A small encoder-decoder audio transcriber, trained from scratch: log mel input, decoder norm layernorm.
Rows from block 10 of the audio encoder, named by matrix and row number. Rows with one number belong to one neuron. Each number is 128 + 24 x the weight over its row's rms, rounded and kept within 0 to 255. All counts start at 0. Numbers have three digits each. After the name is the row's rms in percent of the matrix's.
# fc1: MLP up (encoder.blocks.10.mlp.fc1.weight, 1024x512), inputs 456-511
# fc2: MLP down (encoder.blocks.10.mlp.fc2.weight, 512x1024, transposed), outputs 456-511
fc1.784 097:072143128106128128118128128086128145128128128138120106127054128128128161128050128189169149105122128111128121165241128128128128104088094128061085128128128077128128128128
fc1.785 106:098128128094136131153128125128128154101155174131108128118118092187151128181128128128128128100128128128128128102154128125128128128128123115128177128118128128131128128128
fc1.786 095:198128128128083124128128128128128128128128128128128128128093128101128128128124147128128128128128128128128128078128128128096139128137070128128128128134128128128128128158
fc1.787 119:154128076128128150128128128087128128128128128128128128164128098183091128128104128163091163128128128128128083112128128128080128128128128123128128135117128128140099159128
fc1.788 106:128110128128118128180128161090128128128128128182147161128169128119090112137128144076177128128189128120083174128128128128128128128128128132166128117128136128128128128130
fc1.789 111:080149117138128176128145112128143128157146128128128160128128097082153146128147140143128151128128128128128128128128128128128072173145160099128073128105128128138128128128
fc1.790 111:093128082118128163128101047128128128200151158128128099152076128128132128128161128128142106117128128128125128090128128128128128154128128128162118128128128128128156162128
fc1.791 100:135128128128128158128173110149128150128128089103142128128128128181115128104182128128080128170128196128191128160122128190195128097164128128160128133090167128128128116139
fc1.792 101:128125118128161128106174091166170174076124110128128057128128074128140128110123128128128128134091128098113128190076113164178095147128128118128128128128128111128114128128
fc1.793 088:119128070128134128128168128128128117128075128167045128113159098128128160128159141142128128128103128128109165139128128127128128150128128138128128128128131166128128128128
fc1.794 095:128091128136128128114195128128121128128128116123128069101118128128136141178128128128131154128128135098152128172125128128128128098128078128128187129128128181123128128134
fc1.795 114:135128165128128128128136145128087051105128128128129128195128128133204128135148142128054128153128133128157128122146128160128137167128150128144127086128128164127128103116
fc1.796 089:128128077128128101128128151128091091153128128128128128128128131128134157078128118144167122128060128166128124128128074128172128102128128128168128128136100128098128128128
fc1.797 100:128090128164123128132128128128128093141132104141128156128128128128128135106128129129121050127100151122128120199136128128128128104158169128191128128128118128146128128181
fc1.798 102:149092095128128128093128157144128155129128128128138128140128119096128208124128128128128128128077128052102139128128161138128123128083128128147128128128128128145119128157
fc1.799 091:141128097122105108128128128174128111106113164075128128112128150067128160132128135128094081182128152128128128173144128176149128153128128180128157144113139135119128128140
fc1.800 114:128158098128128128128128128156129127128166074128140128128184070154102141128128115199067118128128160187094128128128150142121128128128128137162095144078165093128148078146
fc1.801 112:128180151148098128128175128136128139128128128061077082128128145170128128128167109128128108109128128163128128128128128112128095128128128128128128166096115128128128128118
fc1.802 094:128082128214165143113129128105128128192128135128128128128128128168144128128127134140170128090128128128128182128073121128128128202128128128143145127128128128134152166134
fc1.803 092:128128128128128128125071093159116128128155128128128128169146091128126109128128128128128108128128183135094114128101128128128128128128148128128128128128128128183108087128
fc1.804 102:128128128128128128128128128071128128176128060116056128128128136165160108128090128128087128105128119128128070082128128128128128128092128122071128128103128128128128128070
fc1.805 106:099153131096128128063166109078101083126128151115085158128106128128119151128128128162128131128128128155128128151128128134128128128149128072128155128142123128166069110128
fc1.806 094:128128107128128128128100081128128183111128149207128128128128128142128128083089128127128122128128165104128128160128128128128128031096128128128169128128128128107128165128
fc1.807 104:162128128103128192128178187128128125128144128128128128000192128129160128098110128088237143128128144133122175140162069128095150172111128153107128120128143133157128180061
fc1.808 096:128128128128128154118128128192156128066080124128128128117152061128078128090129106170128128131128128128128128128145174130067128136101143128106128116128075128128128132085
fc1.809 097:128139164128128128128128109108136128131128128180177128128128128128159128067128128128160128128128103184128128128101159128128128103098128186153107128107128128128128182128
fc1.810 099:128128060159114082128122128128128128128131155128086096126131084173128117128128128126128145128128106156128132123138128170128097128128102085128124128128128185089167157125
fc1.811 103:128128128144128068169078128128128147099101128128128128128128128160132200128130103128128153081128128129124128128177112128128128128128128094128158128128181128177128116138
fc1.812 108:128128103143128129128128128143106128128128128128128128202099128186090159128172128128128115128128128128128144128128161146128128128111128128092128128128128128128090121128
fc1.813 107:096128128136128101153128128128128145128128128128128144206175128105104139148128122128128119128128143087123073128128066128116128128128128140128128156089128128128135174128
fc1.814 090:121128145128128167131146128128128158128128160128128128128098128128172128128115128071128128128128128128128097149183128128128128128088128126128134159154133128150072128128
fc1.815 098:128067128128120063128102099128153128122128128128128106152128128097095119128128095097136179105128128133128128128100178128128119128145128121149128142151128128134128128197
fc1.816 093:197121128128165169128149128100128029103155074128114096128128128128099128128128152128150115128081145128128128128128135127128128128128128075083128087151128189128128077127
fc1.817 093:128128087128121128128172128128128063116099128128128128128101128128166149150128128128128128088127074128148128128078132088128128128128071128180188128114128163139128128105
fc1.818 096:128128141128128068128062143128117160158110128128196126118128089128128128128128128095091094128128124128128105122128074116164128136164185128097133128128128128128128091128
fc1.819 106:096089128109154189128192128128099089115094112124128145084137128136105128171101128128128117128128160077128128128171128119101127135128128077105128128128128095088103107148
fc1.820 093:142166128128128128102128090164128080128128128133151128128128180183142128128128128128108137128128128128127107128097153081146128155137128113128128118128128128172192128115
fc1.821 104:141166083117128128128101153128105151180153128135138066128128145128088140128101109209128165128077128128128128115043128128128128128128128125128122128128112121128169114128
fc1.822 078:128128134128128128128075128119128128158128128128144128128128128101128186128128096105129128128154128128121174128128146128128119128118128128128069154129128128128106148160
fc1.823 079:128128128128137121128104128199105101095094128128128121106128128128128090128145102181141128128169126101128128128128180149110117144155128128128162128156128128133062095145
fc1.824 105:110128128128136128128092128128128069128176092132090128078089128125128136128199127182141128105091097081090087135128128128128073130118123084128128093128128031146110128128
fc1.825 111:177069128139128114128107171128128109178128191128128128128128128128128094167098128066189128128128128160128078128114128128100180128110128128080132123128170089128128128079
fc1.826 110:128128128128140080128128169128128129150131128128169128159128171038128128128198128079128082113126128128095128164112128128128128128128154128162062153128144100134128107128
fc1.827 102:128061128092128086091128105117128128128163128135178065128128142119111128128128139122112128128128151156091241172118128176128128128128157128128128128128130081128154128128
fc1.828 118:131138128128128128142140170091158113130148167142128128071101128128128098128093151128111084128109109128073128128183150128140128148083150128128162128087128128131210128128
fc1.829 113:128152128128098089173143135128128150128128189142157125128128128101173128128128141128128106128157103122136172149084128128110117128094128037128128128116098084118163138166
fc1.830 096:128177128128128128146108181147128128181128102139128128063160101177158128128128109128128070128128166128113128128131102056088128128128128086128128132161128109107128128128
fc1.831 108:064128121141157151132128151128128128150128104149128156090128139133131128128128105128149110128167128128105151128128139128128128067128128128118128196067193182160128203098
fc1.832 100:135116167128128128128128136128128121128103128128128161128128128128128178085061105133106128133203128128128042126128186128085128128128128093125119166128094155128067128128
fc1.833 095:128128128164128134128073128128128181128128131183128222109128081128128128128157128128128104127160115128099157128128136126092164138153128128128128163128128128113128106128
fc1.834 122:110128107147128128128128111128138172128128141128155152128128128120128136090164134128128096121128128128066128128102128158120128088128128128128128128128128166128171153128
fc1.835 089:128163161067128144156128128125097187128154164128106128115128128128128128085068161141117128128194109128128121128128128158128104128082128148177128128128128116128128148172
fc1.836 080:128128128128128113186128128128128127128128128094123110105150128128128094128128104128120128128089128116195117128128128106128103088085128116128128107139128128112128140120
fc1.837 100:153128122076128142184128128128106128094101082128151128130076128128131128132140155128138133100128114128128148115090169128128128071128128165094128151133128128158128128128
fc1.838 099:176149086128128128128195128128128128128128128128137128128162128152128128128128128128172141092128127139128128117128128128128128185128052116162128128128214128117128128180
fc1.839 086:128128093130128128128109128042128200128128128116128077090128126128128128096079146169128128128092128128079128128128128128128128128128148096082128064150148128095128128128
fc1.840 092:128128128170128178186089203128154137128128168169128128128095150137128150104128132128128128128095147128154131059128126128128128121131128128128128128147128128103090128170
fc1.841 105:128128127111165128128128186128128169151111084128107082153128103167166130128137118128144128157109158138128202140173154128056126127128148154128156128128128125135128117128
fc1.842 104:215130128128128128128201070128128128128109166128128128128128128113086095141128128128150144188162128182128150128128128075128134128128128117128089102128127128128114157182
fc1.843 095:154128166215114129128190128128128128128155141128128128128128085128093128128128155128142128128143158121128167128128128128151090128128128092128128128109078128131128128128
fc1.844 093:131157114128128128087139128157128159136128170128128128113151128185128128138128137128128128128144128111128123128155128136090128128128128128128089128155128128128128128128
fc1.845 112:128096128128128115081128071157217128128128128077200078097128077156099083108128135120128128128076128128128128128145128097078144140111169128128128111099128128128131128128
fc1.846 090:128128128128151106128128128120128128203151169128094050096128128128128128128128126128128113222128128128128128059153135121128128128136116098196128128128125145128128122128
fc1.847 105:057081128116128128176128128145128128128134128090137128128128170128143106067132139155128128128128128192128096099128145171150128128128128128128128128128128128128128128128
fc1.848 102:128128128128070083128128140127128127128128128107128128128128111157100133135128128128157128128168128128132128159128128130143128128128127180170129085128128128128123196128
fc1.849 099:116147128128151128131112081128145109075135128123148128128162148128166128186060114128128188128093128101074128128128150137130162128148140101148117149128128128119128128128
fc1.850 086:097182128128079154128083075128062123110098148128047136128104146128128128128145141128128118152059156128084207133137139128108118167141139128172128128120128135110128128128
fc1.851 103:140113128098128128162128128128122166128128128107128079074137128128128091128128131152136128133128128140128128162128128128128128076109128121111128128132128128190128190084
fc1.852 094:118128132128170128128128128173148114128128074144158157071128128087128080117128128160128092140085137091128128128125128128129111128128155124153128116128136128128128128184
fc1.853 097:130107128144127128128128128128128159128148122128200172128122128128098101127117154111128159128128128128107107128141128128098179128128057128090128137128130128128128105128
fc1.854 101:127112128099100128161128128128075118142128101128128128113121120140128128128128106128128159126128128102118128081137128131128128134128128128128128128128128076091091152128
fc1.855 072:185141121087173094128213087128131168176096128148128128080114167103135128127173159128124128194128128128109065159124128159112128128128128128200056128110128158128112128128
fc1.856 075:160128128128095113126095144128128107128078128128194076142148128128162128127128128103042129140089109128080128128128128194128149128128128080085088128109128140067128128157
fc1.857 103:128069128128121128128130159069087128154135081128127128128132128122103128128128128128157128184128145098145128160128162128128128128128128128128128128128161159158068128128
fc1.858 107:128128126128109134099128184136139128161069128158128128103097142128185128128128114128128128126116128114117111128179084128128128128128056128132048098128128128106152108172
fc1.859 095:090128175088137128128084128117137128101103065150128115168128127096099128142128128101128128117163128128150093128140128179128128128128159158128174128128158128124128128128
fc1.860 106:128128128098128128083137154128155128128147130094172128128085120183128143128153137128148128128128128128128138134173150174128128128128128128128128175169165134099130128128
fc1.861 119:128128057128091128122128128127128128128128128128128113128128128175080128091092128184128128086128128128128128084128128202161164152144128122128167132128155128128128128128
fc1.862 079:128128151155115128128128110128123128128128128104128128128158128165128128139128172120072128128072099128128101097128105128128211128157098123065139157133129128128158128128
fc1.863 094:088128128119138128129116110171128082128128128128099128128128128127128147128128128116128114128050154128172086117128157128128147147128189128128128137105110128128108060128
fc1.864 118:148128158128128128136128128128128107106114165134114092204129128119128045163128128128157140180128142128096101128128128120128128128104092084096098128069173128103136160128
fc1.865 089:128155128128128082128128128128128128128128128128209170128125128128107112128127144128128180163128135128160151128099118128098128128128128128128168090128128151128128129128
fc1.866 115:128114196101118094142124146128128128126128090128150128172128128128128109085128124165112167128128111104106128123152128180128128128128153128097128128149149127089128128128
fc1.867 092:128162090128177152134102163093128128128128193128128104128179107106109115128128139128128141128171128107147128130128112128128097127127128128128128151128174128130169128147
fc1.868 104:172179128079128105175128128073128125102128128128136128128128128128128092128128128151128100174128128181125128073210122128095128139128071130128125128128128141128128128182
fc1.869 102:107104159128128128128172128186111128128144128117128128143159128101128128124128128065156170105179087128128139128182128128128128128150138128128108128101149144158106128158
fc1.870 111:128192129128122128159128201128119112165101141145147128215171097095144065128128128091128128078089128158128096180109128128128139128128128128113128137143105110178128088112
fc1.871 106:154128112128143128128128147160128128161128128131197128128128169128128128156128128130128162086096128129086108128114108128165163128128128128128149128106094128088128129128
fc1.872 101:133173105119143128127111127089115091181138090103128105128128128128128127139176128156049128113128164100161128094128139128136128105128128128110128128128128128128118128128
fc1.873 096:128128147096183056128128131128158128156137128128128118170106135123128213152128108131120128146127080128121128128126108164128128077109087128128128128170128128128171128128
fc1.874 093:128174128128119128165075128128128160093128128128161128128096126128128128175119157128128091158166128128128140104095128128095180117128128139123137154151083128128124159128
fc1.875 109:128092183114080073128128128178128117159130106111163190128132106128128164049128128128128128128128128128128068128128128128128176090128135160128083128128119128128106106128
fc1.876 095:188128116128128128172128228108128201128197128132118128148128182128128170128128128143117128126128128111128100108105099128128128115113128128117164158127128158177129075143
fc1.877 102:128110128167116128128128112103170160129091128117139128128128110128113176128129128094128118128122114128113181128128128129128128128128099160128128128128155119092150141133
fc1.878 088:156128087128128120128145128128128128128131085119128128128128118128128128122131147139116095156125198092128141141115128140096141112128160105060111128128128111156128128128
fc1.879 102:128128066128128128128128148128128128095128058128180128110103128102174071128128128128128105128057128154082128128128116128128128158146128090128035136128128128128128128128
fc1.880 087:178128108094091128126174128128084199175157128085128157128128129203074146128128109128111087049147153128128128182128128128107128128128109065128128128128184090096128147128
fc1.881 110:091030104128128146128154128134128147128139128128142128202128158164128111145080122137137158135167119131128128128128140121128128175144128093128128128139128121128165138115
fc1.882 116:128128128122116103157113128128098171096128105128061128100135175104128128128154128128138128119124150155128109128128128128141128128128184128060116118128137073138074147128
fc1.883 110:128151175174163161128128182114128165128128082147128096082159163128152128128128111128128132128128103128128151093128128144128093121128128128128128128160128097128128128128
fc1.884 112:128128100128106128182128065121128089084125128157117128128121128128128145128128095128092132128093095101128128136105128128128099114124128128178096156128128128128060128116
fc1.885 087:147128059128128077128099128155117143128128113128132098124095128128128187123060128200128098171071128128159133128128177128160158128096133128128128128132044128128128119128
fc1.886 102:128128128128087128128073128128128117128128128154128128128086125128128128128128128090128151128128107104128068138128103153128085128096116128134128113128149128128128128118
fc1.887 095:150163085128107128168128128128128128128125128133122179128128148128094128166077148128096128168128121128128128099128178128128128052128128084128128114115110128177128128105
fc1.888 098:128147155128137183094058128149128080135128128095128128162128110121128116128082152128128128128114128128128099128128128128128131128128128128206129131128128107126128128147
fc1.889 106:128128128124128128128141092167128128110072070182128168097128091109128155108128128093128161176182128067115128083107128128086128159128128131124153128128128092128128128128
fc1.890 112:128171128128082162128123078161128182086103073128095128128158161128112128168094128079128127128128128162128128128114128128128129128125119128128128112128116169128128187128
fc1.891 088:160179029128128088128128128128128174091128130128128128121128135128097084130128118128061128128128144128128128163128143128111128105128128128099128113088091128101134128128
fc1.892 092:128176102128072128106128129128128119128128138128128164128128128054128133115128128110215128121115128128146128128128128128128150160128099128131128117128160146134111164138
fc2.784 102:136128127128158128128140125190149128128128165101128128128131128128128191200168128128120078128128159116083133128097128128128128128128170128128113141128160147128132137136
fc2.785 108:136118128114108106128128087128128128124115141126128124128102094128089128108151075128161128128128150128090138116084101128128128170193135128127111128134200128155095128085
fc2.786 098:107128128137138147077128180100128128149164177128128144128134175128115128182128128140128128087128095128128128128117139128128128128128170149128128103128130029128128128128
fc2.787 124:109129128209067128135150128119128049135128128119128173128114066196160128128124163128128128113188179128101128166128119128128129084153124128132107128128127147128128128128
fc2.788 102:122160194128128128128081116128128163128128128201136192198105075128176128128128160128171128113128148128163128128105158128138143128128128158100128050094128111128128143128
fc2.789 112:093128098128133154128128128128139128128113128128128106156128128137128128128158143152130163104105128128128153128168142128175128104128128128117128122128128128181128128112
fc2.790 110:086109182128128128128179128128137128108121155128128121128128174128128128136143087155153149128128128128116091128128057128128128128138219128128158128113124103123128098110
fc2.791 093:110128128090059127128141128128132128100128128108083082128111182128096128189062126128128182122107128162128128042156128128128188159096128099128108174128065128128128128100
fc2.792 110:128162128130103128128145131147105127128128185128128161140128139128128134200128039149100129158191128166128128128094128128128047118128112128089128125121166081128128128108
fc2.793 098:128128174091161128135128152128119128128128128133128166155128128096108157128128130142094128128133159128151082100160128128128128128173128128149128101128183128128128128165
fc2.794 102:181128128128128153128132140128097128128157128120128128116128128121136112066128128128176128105128104136056129067128051111111128128128128170088128162149081174128146152128
fc2.795 109:153142128128128093128128108128128085128125128147104117128128156105069175104128112128099160128128128189128108128198128128118128164138191165151128128128139128136157114141
fc2.796 091:128128100128152128128128057128128128128165173134128096128111128126128128128143128118128145128103194128091111175116128148156128128071128157155128128128149128128141151128
fc2.797 106:092128128128128128187128132155084128162110128185158177163128128117151141128092072095129132120128128128128128195173128128128113104128128094121144128161128104128128121128
fc2.798 100:136158128128168128128136128088128128180128150156128148128121128128099183114128128105083128096128128166108162128148145133128128080128125128128128128128143075090128106152
fc2.799 082:092109128128102153206184113128128128169085128128171128181128128116159128126175128128128124128128128128179128128128128118125128128128075128128158128128117128128128128112
fc2.800 121:201128128127128128136128128135129128111153128128152093128128040174128128128144140094079105128143122149128097082144100107128128128136128128128123128106077128135128128081
fc2.801 112:144090115161086104128128156097128171116104128093087076128128128128128152117130128128148136105121060097128104154096111086140128094133168128128128101128128069128124163128
fc2.802 097:165128180128128128128128128128082128128128128128128128128106128078128128128083128128128100114098128124128072158151128165117140128128161132128143159176128128074089169143
fc2.803 095:146128128102167160161128128123171081104050147128128128128128098128114128128156128128124107128154128122103139210096157128128128128173092131138128128128128165128107128128
fc2.804 090:128128128128164138128164178128128128093138151090165128128128163068065050128128128165133144154128128145162051143128128128128128118128128128128128174128128128148128128100
fc2.805 098:128161128128076128165179128095128128089128128128128100128128128128156136128128128118128128128128084128128100077128074128167128128128109128174150128108128168117128103128
fc2.806 102:128128128139128128128128128197128100128128128128128128173128128128128128128179128128128128133128119103128076186155132085128128128179128112124122158128138128141128128117
fc2.807 095:128128128128128108128079128117128128128146100143085154140164128128167108128075095196112128094100165114128169131128128143128103128083128110129141091128153128082116107157
fc2.808 090:037164085128144128128128110128152128151160173144128128163112128128128128112084195098113130125139128123128109128156122128128098128103128158132124128127111128128167128113
fc2.809 100:128128105138098128128158126128128161134128128205151128128167090128128128128128128128128141132128173095128164128079103128121128128117158128128147128125128128131111105128
fc2.810 099:128132109128089128040128128113128126173134120172128091163128128128128125128163142128128123128109111094128128128128128128128066128128164128128104117128092149080128128101
fc2.811 100:112128111128128104128128128128145177108128128128109194117102128177171128152150122128128128128128128168103187127151174128128130116163114128223110126177118124128145128162
fc2.812 106:203135092152128175128093149128128128095067128128128085138128138128128081128128157177182120128107128160165128159128128093128128134081128188113128128190128108071128128128
fc2.813 109:058147093141143128128135084128128128128080128123155128126106128157132100128141127128172128172128089167085128128133116128136128090128128127128128154128128123187128103138
fc2.814 100:154128128128128128128128128122128128184148128072128128154128095069115130128131101128102117128128123130129128128128128128128179128128128128128103128128185128101121148128
fc2.815 101:128128128128081128128128128128127128128128128140128128128128128128128095082174130124128168128128171134097128163128191128128128137128088141171100128157114128107102166122
fc2.816 097:128128128187128128128168128101128128134174128101142128123077085128128053098128128128049128128144105128128162142128128117128079128128128128128101128128172128158107057155
fc2.817 094:128146128128128190090151073150088128092128128128128128076093071128128027128148183128128128128152110156125128128128128128066211116099117128128141158115063128128097129116
fc2.818 099:157128086121128128128113089128128130128199128128080164194128138128128128119039128162147139128128105128109128128131081128120114128128128128128114145142128130128128131068
fc2.819 098:120128128192128128115128128128128085213128165128128091128124100128106128128141134155128194128181128125128128128128128128083086140172128163128128151128128128117147163073
fc2.820 104:128185128098128075117172138128128178128104128128128128128128142128127129109128128128128101128109145128078128117128157147128128096128128128086128159125128102118128148053
fc2.821 099:077119128132128111114128060120128073098128128128128128128128178128155128134110119090128128105136079128128137103128072058189119100128156128128123128042070128128128149128
fc2.822 079:128128128156196159109128146128101128082128128086128138128128094121191128077121146124128128151128176128199128128130135065102128128128128128162152128125190128128128128128
fc2.823 082:045128164078078145151128100128128128128129164132128128128166095153130139116128128128128120120091123128128128132125128179147128093171143152128128128128083128128128118128
fc2.824 103:128139128184128128131158176128128097153165136128106128128187128111128075128128128103128128132128112128102128128133128096142189159128128128128128128128152128128108128123
fc2.825 106:128128128128175143128129128128128132108162128175128140128101128077154099156104149128108128153151234128100125121128128106137128128141128128128128128161128128196191118102
fc2.826 111:128126128128125128114119132067128074128128096147079128157065128128128128126128102128144144098128128128099128128094103128128128128128146128128117128128128145128128128163
fc2.827 093:128144128144128128128067128128126128128134163059128128178146128128128128181108117176129128128131128101097012128113128154128134120128164128119128128128128140128141128085
fc2.828 111:128135128128128160144158128107128088128128161128162091182142105113113128115128128071128128128141128125128128095128114128128142128088125128163128115139098159200136128149
fc2.829 110:128150097128153146128099079128163160166128128160132128128128128128128156128181156121128128128128098116128128074128128128128128220063144128128134128128117128128102127128
fc2.830 101:128138124128128110128181083128164099168128128110148128125093149144056131177155074125082128169128128128095139128128128076128128128128160128127152142106128150120181128128
fc2.831 096:154136171128189128103128112128105128128128109128165143171128128124128128128133128140122098128128088183127128128128161128128128128076128128158125128130071198109128123128
fc2.832 100:086074128125091128123096161128151152128128128059128128155128171128128128111128128077133128128083154128128128069128128116125098128128128128128114128128128155123128128104
fc2.833 098:128144128128168128111128128128082128094129128128128096128128128092128187128128128128042128098128128128128128159085128128128101128128113128089153128097168128084128128136
fc2.834 119:155142128128128111118174128110128078174106095169128165124095128106116128128128079128128128125128079126123106128128128128162128128093086128128128128077088158092128148128
fc2.835 090:166128093128128128149075128128128136172059135090128190130128128128128075105082165102128128128118170091128128128128128145147128128128114128128156128128128128096185101128
fc2.836 082:121128113128128128137128128191128170128128124163176162157128140128128110171158129128128112128128128128169119128128128128128100128098101128135128161128113128128128189118
fc2.837 104:104127128149115128108128172143167118147128158167136141101143141128128128128156123128099128058121128117111112128128174128128077118128139201101101188128075128128128187128
fc2.838 091:130128191096128128128128128128128128128102128103128128054107110128128128178098136174070128128128112087128128128122128128128128097185081128143127157128116099128128120115
fc2.839 098:160158121152134130128136128128125128140114128128115179192169128128128101128128128128128129124187108128128100128128128156128128204161169128128133165128128128128101112128
fc2.840 098:092112072118153127115128128169134112128103128176147128140153128137084147111128136107128123116139128128170128128128192103128128128154128199128128128128128150085128128128
fc2.841 101:128128128128128128128128176128060136128113128138128148186128134128128128112146128128128143137128110128084081128105180099142161128127128085124133128136070128135128128128
fc2.842 096:128115128128128148128128128128104064128165153143084116128118128093128128156119146174128119148064109191128128128128159128149163139128128140128102128128128160172128128100
fc2.843 084:128128128128132128169128128166128098128128082195128127128158128128128136097129128128128128128128154157128098128128104152128168128128128153117128109128128120111093172108
fc2.844 092:128168161128128061076087128128111128128128128195128137133138158151128128128128128115128077146128128106124128103067053151128128128140067128128128128177110120095097082128
fc2.845 116:183166128107089148128199128103128178128136128128128128152190061195155128145128128128128128128103106142080166128157112128128159128128171140126129117105128106088102132128
fc2.846 096:114119117142128128128128128128128067096128080128128128154128128128128128140111167128093153128128128132165128144128128151128115128156126128085128065167150090128128105150
fc2.847 103:064128106158128128121150128085070106178128128128128124186150165088128128128128116128136190141128128128128128102084128195126166128128128128113112134167128128128128128128
fc2.848 101:099124128128128110128128128128189180128128171145128085194128128128149120128128128096128128128128154132128128128178128128128186128128128127128128094128117126149119128128
fc2.849 095:128128128106128128128128128063128128128128161103128117128128149128128128128068128192141128119152128172128155165169091128153128128094128158128128151128128128128121128128
fc2.850 094:094076128128099079128128128128090087111158079107146128145128128085106122128128109128082165095166128116128128128128171149128123148173128121128114143128143128128128128128
fc2.851 096:152128128128128128128128128128063171104154128128139073107084192128096128128128120106128128095128128128128150128180118128128090128100119135088114183128101128083092128128
fc2.852 084:128103128128128128112183083086128124128128128128132106128180068154128128100092128128128157128128127138128128104128128129096128110124130128109128095074128128128128128084
fc2.853 098:140128128128132128128138128128128128128134128128128128140128141191128169128128128128128128158128128128128128089128140128095116128128065147128119095128088061128128128143
fc2.854 091:081067060128151081128128121170128157128103107128186097128128128086128128128104128133128128128107128128203106133149128188072128128159104128106085104128128132173128161128
fc2.855 066:137044128122128128128151128102128128128081128104128128175128168128128128076128128128138116128096157128128128109128128125137162128128128122108102128149131128181087128080
fc2.856 068:103153162128203128097128128146182164128128145128121128093151128217128128141165098128113187139128128136128173068161150128170162128128128128119101128128145128128128093128
fc2.857 103:128128128153128128120160128103128125060128152110180128128095128133161128128112114128124128181128190128058085128128128128128128128128106188128128128128128128128133128092
fc2.858 107:111169128146128128128128128125128129154196128129128137099128128046128139157163128138071128158174128189128138128132128143128128185117184128133128128095105143128179107128
fc2.859 094:128128084171128124128117128128186128121128129100157128087161128165128128088079128128135158095090194128125128126113128122085128128174128128094128128128104097161128128103
fc2.860 102:142128063152157122128128096128128128128116128150092128106128172128128124178128175157128128128205151128128034128128128128124087100095128128128119128153148090128093160126
fc2.861 115:156128128128128159128134108115135087165128122151104128128128182128128107074127109138128141152162140102156142062134128163102161128128128168128140128128138074177128128128
fc2.862 086:128144128110128128104128146128040104110128111156128131128128128171140128173128128150128184128182128128128135128128128128135128128212153070128095096128172128091128128095
fc2.863 090:128128128128097128165114083128084165128095128128093128128105128128128128128059128066180078128170079128125128128128128128141128128128128118128152149179097098128122128170
fc2.864 117:093112109151100152103132165169064128116054132106088128128167065128128165128079162128148101173161099128128078121128128128128128128154128133158119128159128128107128128128
fc2.865 083:128128128103128121120108155178128128128105128128218067128128144089128054128128128128157175101128039128088067132154100095128165128128128106145144128077128106128168128128
fc2.866 117:126151128162124128129130128125128128128121146095114133128128124141153113128128166115123146128128128128126128203131128092129128128128108077128136128128187174156108178179
fc2.867 095:069118108128128113128128128103128175155123145128128189114128175160128084127103111128128128128128128128128204152121128200170131186128145108128111100132079128128110144128
fc2.868 094:128082128128128128128128128128099136128128128128090147128120144100128128110088128098106128159070128128128128142128128128128172128106161139128097128128128128128128128061
fc2.869 107:128128161129144128128128128128128128128128118128128131111128079173128094116128128128154158128128128077128128128128128128128095172128128128169107128128128128128123200192
fc2.870 098:128128144222115128136174075128166111126063128103127128128074128128128128128128128128128128128128128128165095094128141173128185085128128128086108153093128128051121128131
fc2.871 102:128128097170177146128123128128128128128124128180123128128128128128159128128115128070142128119128116128128165128128128174128127093167128160140121158128151080128128128039
fc2.872 100:128128152128128128128128128116110128128113128128096132128128128128128071100128128085128111128147116128128128128128128128128149128108128128128110128128151099128128173156
fc2.873 101:186128134128128147128079128128128184063128095128102128085128128097128128128190128182128114128186106128180128128128126112094128128128068128140128128133101128145105128128
fc2.874 080:128120128128128104074095128128128128186046153154128128128128090155128171128071128128142128128128128128084128128128128128128138128085128165128128145128128093128152177135
fc2.875 106:159120116128128128128128128105128104091128128128128128134128048128074140128128145142128128131133128128128097128128128086154087090188128128128128205128080068109141128128
fc2.876 096:128088070128128128113157128130126128107112057141092145128110128128170163091128128150128128128165119128128128190085101128128131128128128141128128131128128147128128093128
fc2.877 104:134099128128136128128083162113128094128128160144128168159081128128197108087162102154128083128156128119128128128128128128117155142129128128128128173094158172066161144128
fc2.878 084:128128128117085153128128128088141128162132156128077128128128128141128124128135128128128179186128128128128128105132149128128163083128128112128128128128129091128128128128
fc2.879 099:091129128153128109073128128128100107128166073090128128196128119106124128128128128128128128182154128128128128173115128128128128158112128128128128128128137128151128128134
fc2.880 091:128128160140128128112128165147092096160079128128128128128128128110060134128128128128170134128128128150128128128112128128128194128128128128116128128161128177132128128128
fc2.881 125:090094084128123128128128128161188100108128068128128128128171189128110128091127128128128128128128099128128128102128128128128125128150081149128128115128179128128130143144
fc2.882 112:128155174123072143090128128102128128128031128183115128131175108128147128136128128078128170128128105128128128128128196190128128128128174104128128128138145128171128172191
fc2.883 103:134128097128128114128081084128128128142128128144167092084147128128166080171128175128128128170159140115128128118194128128128152128153128128128128104106185111128128128128
fc2.884 112:095128104128128128128169128128128071128128128168155128091123164102092137135115148128128194149128089102161161121178080128080079072128172128128128128140128160128128187128
fc2.885 078:128092110128128148128133128170102128128136156119128164114128128128136128114110128131168128174074155127160128128128151101128132166128166128128128113167128128166099095125
fc2.886 100:173128128128125128105146128128128128128128128128128089118128108122128128147096128171166128137128123128128128125170128128128128153187128128128128128111137146093102128169
fc2.887 100:128155189154103128128128120128121128110128162128128101126181128128128118015095121128156128128105138128129117128128146128160190128128128124128116128128123144128161128152
fc2.888 093:162145086147105144191128108128122128128160175118073147128128128128134128184075158099128162063128128111128128162139174157104128117128143151128128110128128128128128128206
fc2.889 121:128169184128128128095053114110128128094210128128128128095128080128111128056087128128128148118128128128128106147162128167125128136128170128128118141145146072128160178128
fc2.890 109:105128128128128128128098128128128108128173158143128128201128142128128128091128128180128104163111128128106170218128113179142128128128128149072128114129128128128128128135
fc2.891 086:128124128128128110128128101086128128092108082130128128128128128127128128128128180128141128103128128128128128118128148128128128128128128128127156128165128128082128128128
fc2.892 095:100151137128160156138183128128156128128098128128137111128085197128128144176099128128128128105174128128128128128128128128098128119103128140128106128128128128104128110128